From a checkpoint of a small image VAE: encoder norm layernorm.
Rows from block 2 of the encoder of a small image VAE, named by matrix and row number. Rows with one number belong to one neuron. Each number is 128 + 32 x the weight over its row's rms, rounded and kept within 0 to 255. All counts start at 0.
After each neuron's rows are labels from the 100 images, of 14848, where the neuron reaches its highest value: "top examples" is what is common among them; "peak on" is the class under the peak. Only what is clearly more common there than usual is listed. The data: rendered scenes of toy objects such as cars, trees, mugs and chairs.
# fc1: MLP up (encoder.blocks.2.mlp.fc1.weight, 384x96), inputs 0-95
# fc2: MLP down (encoder.blocks.2.mlp.fc2.weight, 96x384, transposed), outputs 0-95

fc1.93 [148  93 113 102 112 100  89 156 112 111 139 177 145 126 141 169 156 161 153 114 129 166 121 114 169 100 194 133 119 118  93 146 153 159 100 166 127  90 119 142 172 152  92  97 127 141 139 151 125 132 102 131   6  92  80 176 113 157  99  93 115 111 159 160 117 145 203 156 144 146 158 125 156 180 105  95 154  98 123 112  97 176  98 172 138 178 112 115 134  98  30 151 132 130 123 122]
fc2.93 [141 110 189 125 120 155 123 149 103 117 150 101 165 115 173  98 108  97 115 146 128  93 103 124 156 105 167 112 148 101 181 152 138 162 159 125 139 171  82 125  92 167 146 100  69 107 150 165 145 152  90  92  81 155  95  77 135 101 181 167 186  80  74 139 177 121  72  96 120 138 111 121 146 147 113 133 141  89 159 225  93 123 164  92  98 139 128 170 151  88 111 110  78 150 151  82]
top examples: mushroom
peak on: mushroom

fc1.133 [167 160 137 141 115  79  87 117  96 120 158 150 118 143 140 136 143  55 147 100 123 156 126 143 143 168  90 105  53 183 145 107 175  98  95 149  95 145 111 128 136 103 184 117 167 119 187 120 145 120 125 116 145 129  74 183 153 177  73  96  74 179 119 127 180 153 145 104 110 127 146 110 148 128  58  74 156 106 112 120 115 111 177 206  82 130  88 143 133 134 176 163 142 132 118 151]
fc2.133 [125 164 132 119 125 108 131 125 105 156  99 113 135 149 125 173 126  88  92 116 174 174 166 119 110 119 153 124 117  70  63 137 117 120 141 114 187 100  63  88 147 124  80 126 120 150 178 168  58 106  91 119 142 153 169 107 106 159 112 104 131 147 110 118  92 154  96 118 157 110 205 117 104 111 108 112 164 106 122  74 167 174  91 163  90 137 123 207 130 165 136 171  84 209 156 112]
top examples: bottle; largest object: bottle
peak on: bottle

fc1.279 [135 187 120 109 113 105 141 149 104  51 153 138 140 110 159 119 102 112 110 150 205 141 135  92 172  71  67 110  91  98  95  73  64 156 141 117 113  92  67 105 128 121 168 157 104  89 130 125 180 117 109  86 126 138 156 108 179 101 178  89 119  92 137 176 134 164 133 190 161 158 149 114  79 100 131 133 150 122 128 138 172 132 113 108 143 100 151 179 162 134 189  98 158 132 100 151]
fc2.279 [104 126 145 125 103 148 137 129 111  96 155 182 113 149 129 117 175 135 156 150 178 178 104  73  76 130  89  98 143  71 113 117 156 120 160   9 159 130 103 120 158 108 104 152 156  40 117 124 146 114 127 142 118 183  99 158 195 155 161 177  82 100 119  65 160 104 138 119 129 127 118 100 170 103 127 145 111 103 160 155 109 138 124  89 153 173 177 158 127  95 132 160 128 129 152  99]
top examples: bottle; largest object: bottle
peak on: bottle

fc1.326 [134 123 141 255  81 161 131 137 113 140 142 142 102 144 110 115 116  99 124  99 138 184  99 157 126 158 128  91 189 159 134 165 134 148 145 101 158 114 163 127 113 154 103 137 110 130  72  75 135 166 142 122 114 175 117  96 161  41 130  95 185 171 151 141 115  91  74 162 143 122 140  65 149 133  72 141 141 128 152 122 123  87 120 152 132 104 135 140 164 116  83  95 132 147 193 112]
fc2.326 [150 119  95  99 120 105 120 145 158 136 127  52 148 139 147  93  73  85 122 168 157 129 112  89 107 128 127 120 132 100 115 241 164 143 140 110 102  85 103 209 126  92 111 115 105 146  91 147 125 145 186 110 125 135  96 121  71  83 165 182 189  97 151 135 174 145 112 147 118 166 145 147 123 138 146 120  87 133 182 145  70  97 175  99  97 124 113 142  74 146 118 158 156  91 122 154]
top examples: light from behind the camera; yellow object; orange object; mushroom
peak on: mushroom

fc1.16 [155 100 143 154  41 136 125 125 131 102 120 166 177 120 132 139 141  73 153 137 118 132 132  53 100 160 174 127 123 156 113 127  88 111 143  99  99  75 232  92 113 130 172 131 112 186 115  99 178 152 133 158 105 145  68 154  99 105 107  87  93 139  84 134 136 112 147 189 169 150 116 120 137 190 127  35 158 123 144 109 124 131  92  82 126 127 154 141  97 106 139 125 134 114 124 153]
fc2.16 [185 161  96 125 139 136  76  86 119 130  75 103 116  73 192 153 154  99 170 154 170 109 120  58 114 174 117 118 120 132  97 106  97 184  84 170 141 195 198 107 157  90 140 136 137 118 114 161 126  89 130  75 144 124 120 138 136 138  98 167 129 165 141 114 144  90  70  71 134 105 130 166  99 151 100 231  98 122 140 157 124 144 103 142 126 131 116 186 137 115 130 113 127 134 125  98]
top examples: light from behind the camera; white object; bottle
peak on: bottle

fc1.127 [163 137  74 128 119 142 143 157 153 194 147  69 147 111 127  95 135  97 117 138 195 123 159 181 143 114 155 111 141 131  70 186 115  97 100 217  97 131 168 149 179 113 120 168 138  87 119 106 134 158 167 102 185 125 136 135  62 158  68 165  86  90  97 152 172 137 115  93 144 173 107 101 122 120 163 106 144 136  66 103 126 117 113  94 135 134 177 109 134 138 158 136 179 110 115  91]
fc2.127 [115 104 116 126 129  65 105 126  89 153 136 128  66 123 130 182 140 142 111 117 181 136 157 179 116 179 143 137 110  93 170 111  65 133 146 164 164 198 198 108 114 132 122 126 123 138 141 127 115  99 148 145 119 158 122 141 105 153  87 186 148  99  76 148 118 123 119 129 125 134  83 130  70 117  41 119 138  71 104 178  91 111 118 124 182  93 133 171  65 144 154 158 105 173 150  78]
top examples: black object; blue object; mushroom; its colour: black
peak on: mushroom

fc1.293 [136 142 144 134 133 139 115 100  94 118 120 109 155 120 136 133 133 106  70  97  53 160 139  63 163 186  85 165 209 172 139  89 121 143 170  97 119 157 155 114 136 109 128 134  93 128 145 130 152  72 103 159  80 152 124 118 145  81  68  54 106 144 168 111 192 145 119 167 162 136 156 103  90  87 135 128 121 149 142 136 111 144 124 146 140 186  82  84 113 216  94 144 126 141 129 147]
fc2.293 [114 120 110 172  98 137 106 143 113 120 108  25 130 177 136 114 129  85 124 126 108 162 130  91 170 177 110 196  72 160  98 125 167 168 148 107 152 101 138 102 127 122 147 109 130 106 146  99 180 155 143 130 128 122 121 133 150 179 115 114  95 163 174 127 135 154 103 135 139 146 157  76 139 141 117 137 146 149 111  66  56 151 146 159 101 155 141   6  81 168 117  92 143 147 105 150]
top examples: count: three; hammer; black object
peak on: hammer

fc1.183 [158 138  91 108 139 131 118 126 136 175  98 124 124 122 170 170 172  72 146 117 137 164 117 140 106 118 164 206 115 133  95 128 107  79 109 155 126  85 177 157 115 128 147 136 179 123 162 135  84 128  95 121 144  95  35 167 117 146 100 149  93 132  83 136 132  65 119 121  95 132 133 107 103 148 139  95 105 101  97 143 107 107 180 181 129 222 130 173 170 139 161 120  68  58 142 132]
fc2.183 [115 138 150 160 110 135 138 146 103 186 117 110 146 115  44 167  95 138 187 107 139 116 138 136  76 141 100 160 114 101 106 142 180 125 164 117 152 190 111 159 149 107  99 104 100  86  96 109 152 152  93  40 124 115 114  57 158 106 142 163 131 104 156  90 155 134 125 101 146 147 140 160 100 142  77 154 150 162 136 225 141 143 104  49 122 100 115 178 132 115 164 161 128 113 140 100]
top examples: count: three; mushroom; red object; largest object: mushroom
peak on: mushroom

fc1.264 [187 155 132 141 121  70  68  74  48 129 113 127 130  87 159 132 153 136 125 145 131 117 132  22 162 148  99 158 156 191 167 127 156 112 150 188 147 125 128 145 133 112 175 131 125 105 209 112 116  64  94  86  86 134 126 140 110 152  85 128 157 147 127 111 143 121 127 137 108 149 132 133 130 119 106  74 112 131  91 117  92 146 129 150 156 119 150 192 108 151 138 194 118 192 137 141]
fc2.264 [174  96 153 119 126 161 116 163 128 130 122 145  63 166 123 101 125 180 154 145 146 203 148  71 140 165 126 150 105 159 107 158  98 137 125  76  93 122 164 153 124 110 123  60 183 131 127  99  66 119 150 148 124  92 159 143 137 128 121 116 152 118 127 106 155 123 179 120 127  97 144 110 103 145 159 165 127 160  98  51 155 111 122 124  54 107 114  71 108 156 109 227 156  79 159 107]
top examples: hammer; largest object: hammer
peak on: hammer

fc1.359 [136 110 106  89 147 132 168 239 102  78  96 124 148 151 134 149 135  79  87 121 133 240 133  99 129  58 145  85 160 113 134 153  97 119 111 144 127 150 146 139 201 144 154 144 154 114 152 136 124 137  85 101 127  89 105 148  92 148 142 160  87 128  95 124 129 109  91  85 107 159 171  83 147 163  87 133 132 135  78 134 103 162 146 188 161 129 110 126 163 133 132 113 145 150 131 190]
fc2.359 [105 155 107 129 114  73 137 120 133 174 157 123 167 120  84 152  91 127 134 125  98 154  91  82  81 137 145  60 119 122 102 127 123 182 194 133  49 138 120 122 207 158  69 115 133 164 141 106 154 181 117 140 135 194 136  89 142 105 133 114 202 125 156  79 136 150 169 112 101 140 152 181 102 144 111 127 138 145  86 120 102 126 118 122  99 170 173 161  72 148 158 139 106 131  69 149]
top examples: light from behind the camera; mushroom; red object; largest object: mushroom
peak on: mushroom